config.yaml
model: "image embedding model"
train_examples: 197500
crop_scale_min: 1
arch: "resnet"
hidden_act: "relu"
depths: [5, 5, 5]
kernel_size: 3
widths: [80, 128, 240]
init: "torch_default"
beta2: 0.99
Rows from block 12, named by matrix and row number. Rows with one number belong to one channel. Each number is 128 + 24 x the weight over its row's rms, rounded and kept within 0 to 255. All counts start at 0. Numbers have three digits each. After the name is the row's rms in percent of the matrix's.
# convs0: first 3x3 conv (model.blocks.12.convs.0.weight, 240x240x3x3), inputs 40-47, a 3x3 kernel for each
# convs1: second 3x3 conv (model.blocks.12.convs.1.weight, 240x240x3x3, transposed), outputs 40-47, a 3x3 kernel for each
convs0.7 108:110096163075110084148140134145138094143165174118154115125084178114116099123128130139170122127128140120121115135173132135146110139149169140116120116148125135130159111093099121126159137136112109126131130100123110107110
convs1.7 110:175192093144130126123087142091174156133123137123105118160108124112133132148107174161143116108142117139134124129125134131125143104142134138137095131131117114131129154130078137130118166104091165086105124108098122142119
convs0.8 109:157205121158132144150101197173195133098109144163137132170145135107119112110213092136139096112161159148110107109159098091153151146113131139165116169127112135145119094134170098115136150181148168093137152133104117130107
convs1.8 106:198148157108167118149153110153166166087118133150104074161156154106111122129131111151132127133150141119107155122150111107071132100114134113108145112124135132141159141111144107133119153143124123123151151137151181148104
convs0.9 102:157161164125119132155090155112150114131118106124140147122122144102140143098087102134127136118115115137108082100140126126128135140117118079092132196095141104123134113152152121142100125111123133134115088119118111150072
convs1.9 103:205143223207156138109046124121136097099116122140103145132083096130145100173130176131150109136137142122140094150122133120129142138105123117117137127134137128143115121129135093110159114116141177090129123134105086139117
convs0.10 102:178124127118137134127091125119112124131151113147155123155152110129114120122131127135102096168155111161100131121132139057098120090136109194142133153122151118093058156169152105092144136114199147113147124123101128102127
convs1.10 100:112166115119106181102118093157188110153102117155118169130127080146092176082153167087142123136125103169158143172113140128159123147130158185155120148157149067124167138147147087143115142136135108079140110152146141125138
convs0.11 092:082098150131134125124173151166168133174086143099095113119126149129139129138112143111143118163127118091136088126171117111124081141137159164139129117145173125182132115104115115104127166104138108114149155105093129129185
convs1.11 098:120152121081116079106109147140156111099150146155118126082170131098143142145139081192081159120163092150155114167114107122094156116109177149108090121118131106131139122117109149151159147139105104125173139115124134135133
convs0.12 093:126130138082145129139125126123126137130119106138139134142112101141096119139131127104110125135102139113116112145116085149109149142133139124152156173135128164109125128143132120142138123181112147139166115124166159096075
convs1.12 099:153080148136155123114199112111196117151130115111132166111086144128127103151144142117104135096134125162121183150099157121144124121134113145112107088098102151119130126119150148138138105119114171141148149150118113130100
convs0.13 094:098132119154122135121118128137121131108105163139101138122122125140100147168118138107095123109076146135128132071081169104131122109121109076124114145111096146138114126091174104159099149092148134149119093158110118174136
convs1.13 097:124120117147166101161134086144134155110145090106163149156156092088074166139146130150094105143168135117137118156102092160139114175138152163112110178145116118177112165178130118143131147133123140160113176101137085069119
convs0.14 091:119122104169134124143125148123122113140145163117127145172084137127137143144092114127131108126150161125150119095114138132154172156141141101120115146158110132088148148143105080129137147115158136115121117100168096127131
convs1.14 101:125119134070116141158162140095140148120108107160117137109174141074107148149103183147095169123116110143161103123134102129093154107157098090102119116136117175119142090147120145098143130143145143100164136138139135165127
convs0.15 086:124148085128155168148085114108113103149162138174144173138166125151109105110137154146114095109136115102112094146156132120116151096127106152138169103142111157057098123151141147127117149151146144133152104131127113134119
convs1.15 092:156111172072148096111159138115163126136101141094130153060089098129176127135109201169152091131107136159118169180108145108186103154094090138141084120119144146101143178121149124161105097119146140072135103175108139088172
convs0.16 091:122114133126137125140119135139135145113125129131131118128127149134196138139111123150075108111135098083103149141130121115154131115093158165145144151090117080177152139089150119134137104106130117136070128135151125094100
convs1.16 098:086143141141091085138133152150155162123138089122131093160123129113072130151101085160121183125126098121128093089155109087142133144136142087104153109151111132135132094158135133139112141113115162140108145106174149149145
convs0.17 095:114133104102126128093110115110127125143145145133123140126120129135090171162142092141122116131118153112118121147160115133150179136099133168133155108128139122150121108080144163120149143155116136139115157085100142110110
convs1.17 103:120134142113123104163146159156138125144107148136158131137113110130088168130118136101144117104179156175117162166109164088165118163108170072150129149104123071116128152126148084169154130121137124149113111172096194115120
convs0.18 095:129099138127149144103111151180140175081152095110135162096144154125139140116145175122112116121136126100141174100123135104144121138126125133118153089134149093087093124150125099136147156103162137124128114147117116138135
convs1.18 093:110084157089133125145118129154160097115091149090142127106127150175140151121136055173111160150092117165139111082117122087135104127140119136090176144107137145176138120162134110142116095154189106116117150107156143130138
convs0.19 098:107114133162119128145108134095132123080102190123110141092166150162120094115113145142118123117140102149156095177098140141134118112129111091099143095133052123085162159126124105110147103129114137148125129125128098081158
convs1.19 099:130133096141089147155101130102138114138108100138160150120112132092137139100127132105110126148129165141102131090130113109141150122123117119108165149140137135125146097102114125098139155178105130117137107132144099092101
convs0.20 091:111098118130132087155142117157186108126123178129148095126099134124105106168123173120123120097130141137130110104144108136082135101124159166174111085131172144144142182139135134152134109082133115086132122109140100134122
convs1.20 096:063069149173158137101100110126096123165155122127119122113129146176149108095133134139108131085156121125110140144136135161151152101133111130116103122158104109101127159119085143079139101140144183126134139083120098182119
convs0.21 106:127123104133124108124143108102143138132155150125102118160155119096124190103096100160145142145115142144141127117112145105137115125118092145107107104106133175128114158169121146098106125137078121140131123159145140158165
convs1.21 105:160101105124135135142074144134145113122141155144090096194113131189113092134113169126124161147092113164073096162129142147172158146145112164177103142160130113086120143153115138152136149135095145118100155112125115140126
convs0.22 096:116116150107137135101102092121096120129108153153112107086118114097141144138105105149142152135152131136145098205136149139146126143131091149114098115134119125153094123128120116136128135127139141116180128158110077131168
convs1.22 094:140132102115093144139153141161114125132140109151149130150171147074122100165204066134105110142108119151093102101148101124097123121135110113118156113102140119127084128118149108145117112133097108131143096129072093149124
convs0.23 096:095106108145150108148115106134100103134145099166161100147145145151151108139128114154153123134111113117132115158102132147137096159127116171110142147162126091108148122102130147129131106099104131119110140156070119109140
convs1.23 099:081069144146133115111156159115126088135146061141109126124148150180136133146098118106102151131153147142081108115133117132098115140170118155132131153146163155175164155154145145109130139101142162181119131127108111122142
convs0.24 096:106100127136093104134160160143081217099122142158128142128140145104138092096108119144114110139093109151119098105128141143125120149123131177129071099126104131114130136142152114108119087132109096135120123154139078079151
convs1.24 096:137071140151122127103175151162116107130150103097114160155122154162110080126198130176141097100157116119113149113124158149150092158162139130110109133162143167147154104116135164157100130164106140099142128125143104129124
convs0.25 104:149149131141107126132133150190088174088113120127132157113158180069156125136122165135109144162121118140133110157123116134097175055149101144147128159113078120117148067138145122137128170109158131095109090169104155102126
convs1.25 100:121098145138029115070095183143175131095125133138081101140104141176171101143161142122095123145110109132178094137143128132112106153104134157145127140138129090103168106139078083138112107111183118135143129158176142154122
convs0.26 102:128119123111123113106095111124137133100133156151111130128135104126112117202144129138106125111150125152124154158110108113131137145130140133135124077098136130095139140130087118102141126148117123145124126124136179145119
convs1.26 097:138166164137130096073136099070126100109112161157165106100083104145175118121088157151101147157111186087141125140130164114091116109101165089114160135142136103150126110132153104152125126097122140118096122132120119099162
convs0.27 092:114142104106071128149162098103118149127130145166159130078125143087166111137113146150114136150126089118128129110113129121135135111114132133156077157131187128131108155138119157137085099123129104093170163114118137118088
convs1.27 098:087145125138177097142188165127114146155129141124101121162173115128128125138136136124124123140093169108118124135172129132118127138125154095096139123116084105113102080139147132125115134105092147150110103145113126117152
convs0.28 091:159148092126188156140134090180119129133111113141147127127145178116131098126193179147130155159134132128114139139143132126102155130146109158128108152157165120143113124157128129147119096089145113107104114102164149082104
convs1.28 091:097118103165112114133155148151124129101182111120159127072114111147132160129152182154087118116113128104165099122156106135117108120107176127144114101148142101096162128161124108140122113162136126128124142113127167109124
convs0.29 104:094122127086154107145138138121114123154127128092130144108114133098134158105161109118119101117139138090066073123115118090097140105108128134109130165143103120100211144137090125149131130126102138132134128104077135101102
convs1.29 099:093080104165135109112123164113125157132145114125153089129138112065146147173086180104129090071172120185149162199136135118136101081128106097171130145162167155111119151124143141136153092149141162132175114166123138130126
convs0.30 091:142094121055138128091098181103139078103127139158150139170117121107140145104109138134131111127138113129144133186072164102156153124095119137107133136164130151126107107155116176124145109106116159138159147141121146129146
convs1.30 098:189112104154151156124156121153132086137141162166109116142120103175141144145119089136136113093116160131091112117133144141145107116130136129165122118119143158132142147103114152165116133131131145129164113165098102105100
convs0.31 096:121141135123121164104132122105173118105126127149121139131124118113145129092100115132149135115148172129149172127139104144108098113117180125108145137144116155109137074100122135124068151183117110119165187153124143113146
convs1.31 093:122122193130129076139087163148084179122135118180108114161152121114109110095151103145146123087105125106124160141055145151125133165159113151161141167144145148115152137182122100157119115185151168095148124167125132132114
convs0.32 093:116100164094084120132095142148105106141129115135147178136142133121142130108108145106135143133149142138098134165112140102140080088099150131124097113154109127091127159138118149089139069154144146117153108116102109104129
convs1.32 094:173131139143175148105158124116155161142091141163138096140142112164146197132115100079154109129117154136101165154131151111155116133110157157136060173096155095136103121137173126137123143098110132148101124130088168155178
convs0.33 097:115110124148104111132116124099129134134125185133126130134187183122113181134149137136131116131138117138144126128129092100099118161062120090140112155099137141126124118104162102086115140124098110105137116115125149150111
convs1.33 098:133117106114115139114169115131114117134127103122149071159140117096136134098112139114148121107122139155103154146132154126114093124149143147109141173138087132171145147101154140117118158165142152124135126181159146107104
convs0.34 095:156195173169124119137114146101118142098169146158113138145119143158139156125132100135047138115136121135131143133140134107152125161116145110149140128155135128104126133108161119132148129129134140163121097133124132034139
convs1.34 098:113120120179157137038033067106117118150139135139113101144153144113111112117126138145134118055125120126059125174172145131092144095145106141137115139121164102099119147122173107103149118163148060173099087215111148124137
convs0.35 090:099115118126132114137089162146157122148158169139120151127121173130104115138162111131183097131145137105122108144138133187126157155104128089123176151105106156157124138139092107120130133136183164091118140141135142148114
convs1.35 099:097147111120188077136090126135125112122113126166123154175135102117150107165143130185103155097150132113111100165157135122096102064127131101137123108148131103121139103145130132115137106169110164133095117174118104147081
convs0.36 102:117125124120110105122123087174101190080146077131154141103096129075161134115133117143141169110102162125114155126123136128106163087137106120118182144102106108143149147151089098125149153088164146107076142136131115159114
convs1.36 097:149156157130151141140103129128125135105162084104120178199144080137130127153125104141140195140067108115124156116152095097157138156108146133134132157149118095159122128127132152129105158120133124108147151119175116086121
convs0.37 093:157125115102128144118087115193097121091110122088112108122122127103115114142111167133113103087113125158091141110170171181102146140145148130113120106131128141099126163148137085147132132160146179147124100138126101124132
convs1.37 092:104096121074086103110167077135150143121126120156117121115123153144127133143094117114126145106136094148186128081105125082149147119150149152137112105156143121126152132147137167144172140095091126130140118118103139121167
convs0.38 092:073132091181107154116136098148167129111150151101170155150081149131131136147106144090118155131133149118134109101135179131174163084138121180123139093141110153135131110104150103152139186092139119144170122115159156123111
convs1.38 095:112180126136080077134115122130113119087170119165118146134091116154122105156096167177118157127149122112115150122127120158108144123126110182109112138171174115134172154132129168102132103137097105104158160108117108143108
convs0.39 126:132148126156086140107120158133177154090100134159107123077099149123129172163139111143136135137149133134124097127141076105147094171114115156124150114151119140157104143145122123144086107123136096137118107175114087165133
convs1.39 124:164161089113126093129154152162110117129142114167116137140156106138121085150121050106104118141103107149108113130117131130114133159138112133130123117160102121156107136133141129102088176136117115153145117082128117136154
convs0.40 088:155114106112110134104126109137128141116139149132116110121110130131127110125101104120119119125115100145107097144114130175114096089145124157172160166110106106144156123152148142175110169097164129117112131161094129122091
convs1.40 095:129136130150117179078108131111107160147137160114130153129149111131094149128112123184103103145130141090163160135181119147147157153160142132084135105134138084104118111172091152115122118126144136165161154114151101113122
convs0.41 097:163131137178081067108135146119154084145126184131182117128102149119135164139132097141132086106120136110156127110124161065131150129120151128094119106174156122099151176142125111136164170131118131111132097091146170150112
convs1.41 097:155125106087140134098096125115130108109151112180143134162145115083159143116090163153151142084141125163070162156158138143121132110131130134149116095138131144136151158162148122125135101162137162129147109124143122081100
convs0.42 099:154111128104095081138134177116145134147135128115120138124131104136145151096155138124116133114102119100139134151105136125112107115108143141109106097184131125133111172134107155149121114123139156113137140117092104099123
convs1.42 094:100123126113133146124104110179110084126163159099103142066131154108139158195102164147133145107133158126102133151140119108127105103155123146127098188152133063158139155122132096119091122124165104086133139144078133139152
convs0.43 107:146155099126117124142138104118085133074137113150093162157111138099131118096107131152137135163109145137106099171116146097106161141083149144095116134123085175117119148130121135115124152105088148132094153085093114120117
convs1.43 103:125094153165149074153138162160133149124174113108157134141162122132185200093184130144107181114136136120152093127136104129124128135151107126127127118151131157121105122140118156166078131101118151133120094134158105124110
convs0.44 093:136123134120142143099140122143082144151139104220120148134136113145133110132132120117142126132145129150092144114121120158125129121162123129170113161099167144118129108125099169129138127095183142148117131133127089171169
convs1.44 092:164072132123094144080129199115077149142111144146103168139134146100140151147131090131132148110145103112124107090110137133121134183108124142115137129144142149182123115089156105165113144126135127135119163120124103129116
convs0.45 098:118110121126164198147133077128128132102159144131130092128129141097140129141129126119155123109116127126116119155079114165134102124123118113094129101113112147141121136140156115153124174104110130096118173139100126127168
convs1.45 098:123119152147190192164147126132156136145132158130116145168143065144136180151165136141116104137127100109128109094113113109149114147114129168092172117133145105120100090153135139155093158130145136108137119151145118157094
convs0.46 087:130136144131131080125171110205111198101128103142118164108147149175138106123108149107103130136088131139151131103114139152130142101082090156113158121121160136164102145166147125082159123075133103138099141128101102101140
convs1.46 092:132112133160133136114116156113101147173140122129143106177130107166096143141160124088147141152106130146167177091167120099098127131096135145126168092135117156151124128166068107136138145117175130121149140127156115116155
convs0.47 108:115107127137146107074153105129086111101123128139122144114116163114096137142114146134126141091136130118156141131133129131135102171136138128107123135147126121123149142119128116133072139126128139137097112125125137112100
convs1.47 103:048054074144168202139139109112127179143143115162163138132103122140146176173156108103130132120128154126146136111130179144127126097147130137163110079116111152122126127127163121100157098129180142127134133102160111130133
convs0.48 093:108129134106097125137133135135119116110130156151123140143069158121173135116143121138102162133117121137078096135115132146118122136120121100103124108140124159119142136153111109114114130113137136126108115123145084139108
convs1.48 099:090105128158165105064102113120119150120136146129105151129118141119156035140122166116120097096128134134109132145144154146134161092123135128106105118141105148092145113156118143103125093166147178112177179132136092150102
convs0.49 089:137118128117116126150133147126134148106142112125123112070127137112126105146147107122097154137103134158130119141134113108105157096151107129097124126132139115141136121156120123132128121117110128164143147162115147089107
convs1.49 091:121144080150119166096112111125130138125147148109167106145138150129114104134117108131161153117090112120146131120142119162146159125131125163115140125138086099159156125156127132097149201094159101123126161148146136119132
convs0.50 100:124133130123110174137134126121151086149099121146155103135094135100158113160124115154114128146088096126140165150128134134075135102146140123124115102101154132175103100166113160143125087096140108152119166154131087177103
convs1.50 097:123120156171120173170180072096129133151097138170120121113178133073146121154137122129113168127141152118131111133091143121139109107095130116153130123159138118127148117125112126115123124110169131137149109143089121109151
convs0.51 095:124095116185119108105145145133101132144159147149099153123172134127141122113142100099070096114117113143121112143137105175082131124101109175163114112133167110089117100139153165107075101169124136112128133173173123119099
convs1.51 096:130159145126096042086198170174119167125131132106138133143131146206159073125124101127105151139098103165141115142130085097129136153098145144159118155069103087157146108123110137138122187108132132114101176109132137116152
convs0.52 101:096117157113148134137169123146138138122108145101127145114135151123127112096125126113111124143151143145156127076159124117069078163126100122103142113108109151146109128083136157135130134151168108139126133122159140090152
convs1.52 100:173128117151164163123179146136105138153129100109139171101128151111089142146167047091135152089145119167124142166147106158098120145122174155098081145162116184155129124112122166110097116158136117111120139133136105116170
convs0.53 088:120116162122142109127119108113144160137144143143118138120143111148115137125169133139107114120140094168097138129104141114165165177123172142096144101103118184134109145108125141140156079132136132113124128102149094118124
convs1.53 091:182138127081074084076120134038104108112148161151167134107124168122150120188135130132135135146151133133078120130114148125110124128128113150144151142102148123168113140148170139134149113084142105130139108112144133122154
convs0.54 093:179100138091143114093114113105204141146136177131116122176124120116086128116177092154142103081111123142136151099125134128154107108132121132128183076166105147108131151102132131152134095144123104125125135116137144079107
convs1.54 090:114134104113112129137102094124140117119112152134113135171144127148096101169107104189118100140081164155107158191141129176136149124092114174131124142116152161104132112111165160116127116122121138098159121131132113122128
convs0.55 090:126096100113154155148164146159062133139132147109102167118141113115165132126123115139143157134119143109109140130114092126128134095137097148165113141171126147137130102164182118152121116167144130096105155152116127153129
convs1.55 091:147082079109106162136142137092121131121107157121133118098062104104105118117152128077105102135127082132120077119143119128175145090145115120147092118121154140154134078137125129097132158119151131179127119096119140126121
convs0.56 102:121139166107154124119118077122109123122118123173154150125134128116103098121132135116122135165147119142158135150149137137137130129131103179173111117104154121198127140100135156149116135122125093155138171114143148103139
convs1.56 099:190135109106124130134111082121114159128103125126113126117138162084129162140142129108142093172103160137124149133112155083149139152089146141135159118076152141146110145117113135139096144123105118161072100152091148089102
convs0.57 100:139132129129098107111156128148114162149142129099140149156091149099152144116135133156159126138115165127109102115135137102136149160109122117075113173155143144142164126111156147141103126138142120164126164124128114122106
convs1.57 101:151105088164178137108107114163118105141121089121123156138105132168111128146076151115128147170165080174047096067119122117118134103187130108136161120192150112073139146128105170113113131140140142154147143155156110096103
convs0.58 124:111173138079121138158134097141163120155087107140086095151143109121142159109160108125164123111107098123126111106140129117120127152133114150076137097094107094141120147096127139094133127106144143102172154151088136106120
convs1.58 120:169199151108123151138119100118117139146141126136141137183150193154107178078119143110115152099112128122118125089124106133145106114135123123113146143143133125103112129147147080144120129134117123138147150106143143148174
convs0.59 099:121118126123131126146125120122160090140121163156121089146109144102136126137145116128130098129094127117148086108123157112133141104134111116104131153115124176141153121142108133153114090136120132114129159067129148144120
convs1.59 092:138106161183124119072073103107122102103104148110122138124128041125114185076161143129201113116161131157151119110140136141145140159141082087162115148155107149140118107102092062085132101086116133101104110101119113127118
convs0.60 116:111116120169119145134123107142134197106148083132092101144116124155130148095077080114162114128104087133159121141119125154109113119098145113131121116142156140127123089108107088140114140114129084120115124114112133115156
convs1.60 115:168092081093140127136089132109105113113114126081138115098126138096110143196122087109092165135100110129118141140116137153108133142136130165132134153104118165147139145130104154122105173137128123149117143126141159089137
convs0.61 104:082087099110118108135108198135096162094170155176134109100142127122116142160116136131137126137109159151130120144065108109096144113141100108111125128107128148126156121159110163156134124145141143122123134119119095139112
convs1.61 100:102100137128104143171163133156135101128096142136130139199110108117129140102179170131122117116156177134150111117137150118141125101159116115103098120158120100115164076143166134139124129146125131089163106130153162157146
convs0.62 090:116129179145113129113070111129125093150122148119117137135114152122094097127115130165153129139127155120141151107154140119142085136098135100122131143113145137146158130103149133141115131087130138128148127142119130117127
convs1.62 093:117134114172114089157110154139181129124111154112123127152130161165128121118146165123158140088146108159124139142108126137137104135151127106116144144115148147132125158140120125138162141153110131142096119139143111140101
convs0.63 099:074178145157092123147116118099111116095106165130139139116153090137136192116119148112120117100154130156105100108127166128151128126131121125161126120064108132123133143097141127146152123126101132135149137153067131117124
convs1.63 098:159137130089072088204157097149114097133109122139128162123095100115125150184172132147100099114097141184111130145131137123168131111142135118126118145147122117126134128106088103113119110179119132133144075127121156117097
convs0.64 090:122166128156123122108086102143097140128136133128141151158122105116118136098136126117115114139150127137109149168129099117098145142101134131110150082135129133166107114153161133129122107118141089141162128145100116120157
convs1.64 095:136138156128141095077131084134118122132138135120181136149128130115076113159134167135156130141124139159117143143148118143165087135094151115136114154124140106151148145113122105165076136142129094150122094129127161115163
convs0.65 116:161165145137087113065146161126110121117108150113150117123152079141106095111127138133154161149116114135159108137097091093106166122089101128093168128125144089140177098137140104158077113131104160152118096133140134124146
convs1.65 113:119113114172129147192146121120102128138129136140162091123115126124099132148188179129116142090122100114142115150126123125139170167126139105103115139122136114151135151138132148111143152146086148104083147119139152136165
convs0.66 093:120153126102146108129087121074118137139166118135109140104120123133140098116157134096131113110118128146127095127172132099117095150087136138131125166094145134118113174111088150164117099079131112143136157110127125119142
convs1.66 097:174123140100086081101163174160149136091166114108117126134112139143137136043150173146117107088148124113076168111140117130131160118153127146151080125116152114151152136140146125129152120084126133098152109145090109114095
convs0.67 101:117098111104152125119175102120095148125201098166111184126145122176140122138117109128167141122122128112148132102121104124134152103183148151149114165158170131106096103136154126138085142145133130142140123119123148149154
convs1.67 102:111133098154078120161106162147127199097140136091155148142145150129093102138141087095155100133136100160135123101141126117139133115098154114137127093113144116132099096129159122117170126139156132172158126109107133125124
convs0.68 097:095083152113138095164137138110151107156173141144132118110151130097118146118111149121137144106128178120086124127107105130116130063152155145164121154111111103088149159147118103112137102116124111145138130135151135126114
convs1.68 099:123036044176098143098167181141153134105114146095149103123136130130174134124113119135101071108138157165081152136098176135157156097152125093145097090130150134144134108144176119112110163116074092148110112109097127100122
convs0.69 097:089120154114165111120107151161138124162097104096150104113130149172144125109113102152137124163117124117125114135112115107172110164154121154113123095129105149142146112154140084130179112155096132117111142146099100086103
convs1.69 091:139162172161156153167149151119106115121074083098151114103133161147115123122131149161150138121143111144135141137105096112161099102150085118171107114112159136097106169151082143158129157160131133091164113099103128103084
convs0.70 095:146094126120129108122129142164116107107139104132118138171127135081128134144102126118166102110121127065075122151145128127198116116134131129152155130129114133121164109150139108115112099094141129145117168115119114105122
convs1.70 090:156147142074157157108109130115154111142119094161109127139126079114143149137093114114138150168100102117128114098121129127106161140106150155154146134146117121126113125119147135121150101129126161158164140094149086134117
convs0.71 116:126147122116163152146067091154095116148106120155139106189155113096202097195097148122110138157166164132088089125138100126132120094147105103143119148108119139139115154144154106149129073135141157153105161108145101141131
convs1.71 112:180152151153149142139069080189109151164101151119170119066153126128108142139165111143134135138134144088101096145138148091105117154119103119119114101117121155132071122130174129086108095120161104148170096131106095118129
convs0.72 110:062121176175113103077112138166146141147110136094092092105142121155113095185136100103140126151112138138122111111131146109131124106134119129109102093095126117122134118074147145126115117125119126099157124162128136152128
convs1.72 101:107101050139168154122152105120120159128132127074131109152149116044137137152111159139158116101129120140155123131106131135109155090168133097099107121158123134121142083107154142058146126093139146146139127119128116135118
convs0.73 119:126149145169138150131136118114157140133122103131118147149127128107148122141143114115164142120157145101105113122140118129141160179139143139131147142141131127145116157124105098092124130125151125149132145110093154100160
convs1.73 120:151149160143147157107118152133145107127115100133099140058138192141134108111074175135102149100112099112113128138130145087110114170142111109136143124100142114112121097127143111127185135109187137167166134140107122104092
convs0.74 099:185092095145124140113152112084131122145169107140150161091128131136138144142144095092115121111117090105139118121135150093118095147109125115157124141140133127145141154126125156114158145173126129162136122128110120138132
convs1.74 096:174193088066101129080162140130111174144149119090155107126131191138111137121163098125167090144127145166093134090122115129137107117125128122164141121118136129115134146131163108143145089131111092176110083175116110116113
convs0.75 088:127110111109112139118110154071174124133102156123167136151148137111114129125141140107081111115108132139103093130123116115148146144147160152122183146173126151104148149135154113126138117146151088166145116141126112122102
convs1.75 092:140132133154135087144152132142146109092174176097103183113131102106100173136154152130124118081141132152159148166077156102131112112109103157124100113155103102111153144125144110097171056088148138131112143160070128099153
convs0.76 105:142129085102164114121136121091118128140115173119139140140157090092096169146150112150151132121120140095114103095105123077100150134145139133138123115151149128114127088160118195172127128141120146123079173117131063150099
convs1.76 101:155120123163128206166083077108120137089084107103142107185160122096126165117078116172133119126125127086122148200175187127144097126113090127129137131139130149165113128140142102105134145106110164102139135090148136107111
convs0.77 105:134124138130132152143139131161147119090098105105095124150141132126106133140085082124112140171110090167167111130148162161133129083089124152111112141146155098087129131101138089130103108087155144117122133122133178135124
convs1.77 100:122125111157194095157067178124133111128124107140114143154132137124096094158063093172111137167142129107121111137144132129118141138141094110120156117142149140124145093133133112143145120112150090137124132152111136172168
convs0.78 091:135145127154136180167134100118136194130170152120168084101164096129125112146123089135114123117135116112123139120120126136156097128134143142121105149141163134185083123134135126109147202168108149082132128131126136131137
convs1.78 092:140126084099167125162167118147110119092149110113125112183141105115122093161133131126119132173118144146115153098140122151136133119147158096113122144131137143158092134116083136107116185135137125128132127121136107103122
convs0.79 091:120118110127095122131146158153149127156097150134167099121091170136129112118112129128114119165098102135094102137121098102111126169125147133149119129156178106106149150167168152119141148118105161122086137137135156118158
convs1.79 095:110136146172191085135134089104126113150144136160112146137135094123155124130115119155113127104179151192142144139145149117162111064136084075139136133118146120120108169112135159120090085124110148108119144132096108138098
convs0.80 100:082081120157124132181155158149125121106115102111120151153147160130141077126138148091110090136127094136109121107140099149115148129162136128114130138128108136147141095128132105140071127138087097084115140087105109116136
convs1.80 098:205139115139205180167169205135109137160152109132152136083109118096125093051081149159122139154125109126131172133109103103145113133094107157147147165144134109149126150133159141110121118125167132145149106132135095122148
convs0.81 089:122140131133130112188077122098153217194143113175116158130116116170122167118126157114135156119154154142132137142095123157116152146151117114135106144096094116172162154174135141108147110126121096111123104094150166120147
convs1.81 092:137125110143124132148086102105109147163123146128113108125134065096151074144155134146101121088103130163096107132113132095129102149164116141142120136088132134167176163113122115123093122106121117144134118122127132144159
convs0.82 115:153169183135151103103158158132111115100113176134085106161140140146156109161113111112155138121133124129131154136136112082136121161138122129134132160123121130126127149153151142134116123127115116146126115139138127121130
convs1.82 105:149157177141116190120121108129127115126088129165140126118093092099083081132097102113115168130120110112113126116180126111171099115082096122110116119170104143173125182120120114148114115162126145136139075127174126151140
convs0.83 105:104160119103143150132148158173089141135081126153163124085135127102115126124131142154132115154154125120097107098125115127111110177118130155159129111115122114130126162193088153136086156102084126103127119109212096144143
convs1.83 098:094117135187168184180147119133179090146119105138148120139101152116138170137096124096133151102139142116124139120133104124139117120127165142199171151181169083133168105165155122130113094112153102128108149110126103113105
convs0.84 097:139140144103132105136139154098129107116069123123124107123132112149077134131105131122148137137154136142140115135127118134188094133106130141208125129147156144134125111138113134111112135119141178133138126123055141120090
convs1.84 092:087120152103183176060086077095095120143105092128125123108129150135128131110157142127120135155089105102131133101137114129132163161141133135092144154136102164156098126084106136166156131150141137154107150136117133140126
convs0.85 097:126139124125134152098106134139094173140138121132142094122150112153129112143133120138124118181109105150153122157138141114125165128127113144128135120087137120140140111113146141139140096152147120125121120144109152133100
convs1.85 103:178107131079147143097145101163131119158131121107136109099150129175135152117137116152104129154119103156098110123126117087147105155127128127092110094086143091152132138118113124135086187120125140133095144124124166108132
convs0.86 111:109081102163157149144117124099137116117120121158113152109149119114070150143100140157111167138092120114103137161106150102103101116124106106112112137143131144139124135145109121112146095093161133156134105139126161131099
convs1.86 105:115180128086099145103199131151161120141109099125095130121145164133163066030110167161172158167134110170126138041074122124112106171193171163082118135104098131153157109147152116161157138120116120129169153093130106123179
convs0.87 115:152139123131156120114098138103118135072144134149121095134126167112119094091137133108114121119161129072129131112130163133087108105125178131134126133204153107119113099100223116157143113117095112116121116075140147137135
convs1.87 115:114062088130097145098110160146112125129109142132105172112121112101122110151107140155104132167109116119095105156134155172128156131121097119131118144138157086153151121119081122153122125112126128116115095176101132122165
convs0.88 090:108076089151106143119121099138101137131128163150149122139113131143148147105133076145133165139141103135134115091155115121132141124176164126146141163107118147143141157116120167135102161083113121136122164147171120150117
convs1.88 097:161123148118133186151119091125111150103094132146132133158145140153093111115143086105155096135114133101131099094132089114108122132140131154065113141135120080127111112121079101109143175136162110153105148117167140126096
convs0.89 097:103109123090116148133135137169074147146128093158200131118110146125121132147140124102111128111146108150155127153090108148155121092126103147126115213147104134206129133131107126145136135137176142112116129127119162162123
convs1.89 095:142132140022129104126174159137102162128159105145104072136135143138136135143141071138121164128103110121131160146194130122153189124115096147121121077125136147112098061130115091107113107130118103119100128097147135152106
convs0.90 102:130127123150119100135114079126124128132087114116131128141103099088111113133156126134121118092173141128177117134144122109149123141138170141111135107118125103126092122131148134104120109090127125128081163113156110118137
convs1.90 101:180177118073087098100119155126092152145151145135148149145163141131105111133137115106144149035138159122129120136119112107096136146142157143137100124128124147165127157143134142129104136128117099142166110188103097160085
convs0.91 090:138145114110136150133108130140104120140161170120131107132107167114145168131149114118109125122093140131091101110123159134123102147128143130128129125122097122094126137114132109112129137133161154140147122138132117136110
convs1.91 101:143140128124136115120124148125152120149107090165123145075114139105113081146102137183146141104149168087146150135110142138100128147130101106108116113126104173077130110114144172097111155134082118114137131130125125151170
convs0.92 130:104127107150184160100107086127118108113117146125106110133165122127121100111090177136147113083112130142137116169140115085089114136155100121114119105140134133163118102111147125096154161121136134105159110121136118151141
convs1.92 128:125163125086095083172078153149109140139130135137126141079076153105124181156156157143132176154097130176114124147115129108116144099137158125155137133125137145118100096121170084171116147166164113084117102143140127155196
convs0.93 090:133115116155145101098146104126145095184123140082126133120156104126121153130119133121111107130111127138144112154099168069121130054147131148096146142139150141153118124131165122112095124151123128155144129131099132113127
convs1.93 100:140135074194140103111082158124113106152119137140135083114113109145051154118166167109161114114104162175111140147152115071124085126129162137142096149109170104140131145088094119174106119127138124109113084111175148124161
convs0.94 102:163156116163123129122124122107107130128106113140119119111157147115112109151119113115157121108153144139153117112129132143167145085134110124146132141161079092085134148113152116163143143144104092119124137134139179134113
convs1.94 100:105162077100127120117109079112127150109133157144117141192151101197199125135125137142169121171136134118080111154123181144160115149144116139111133147146138117092122154118117151138119137115131120152145105142105092070133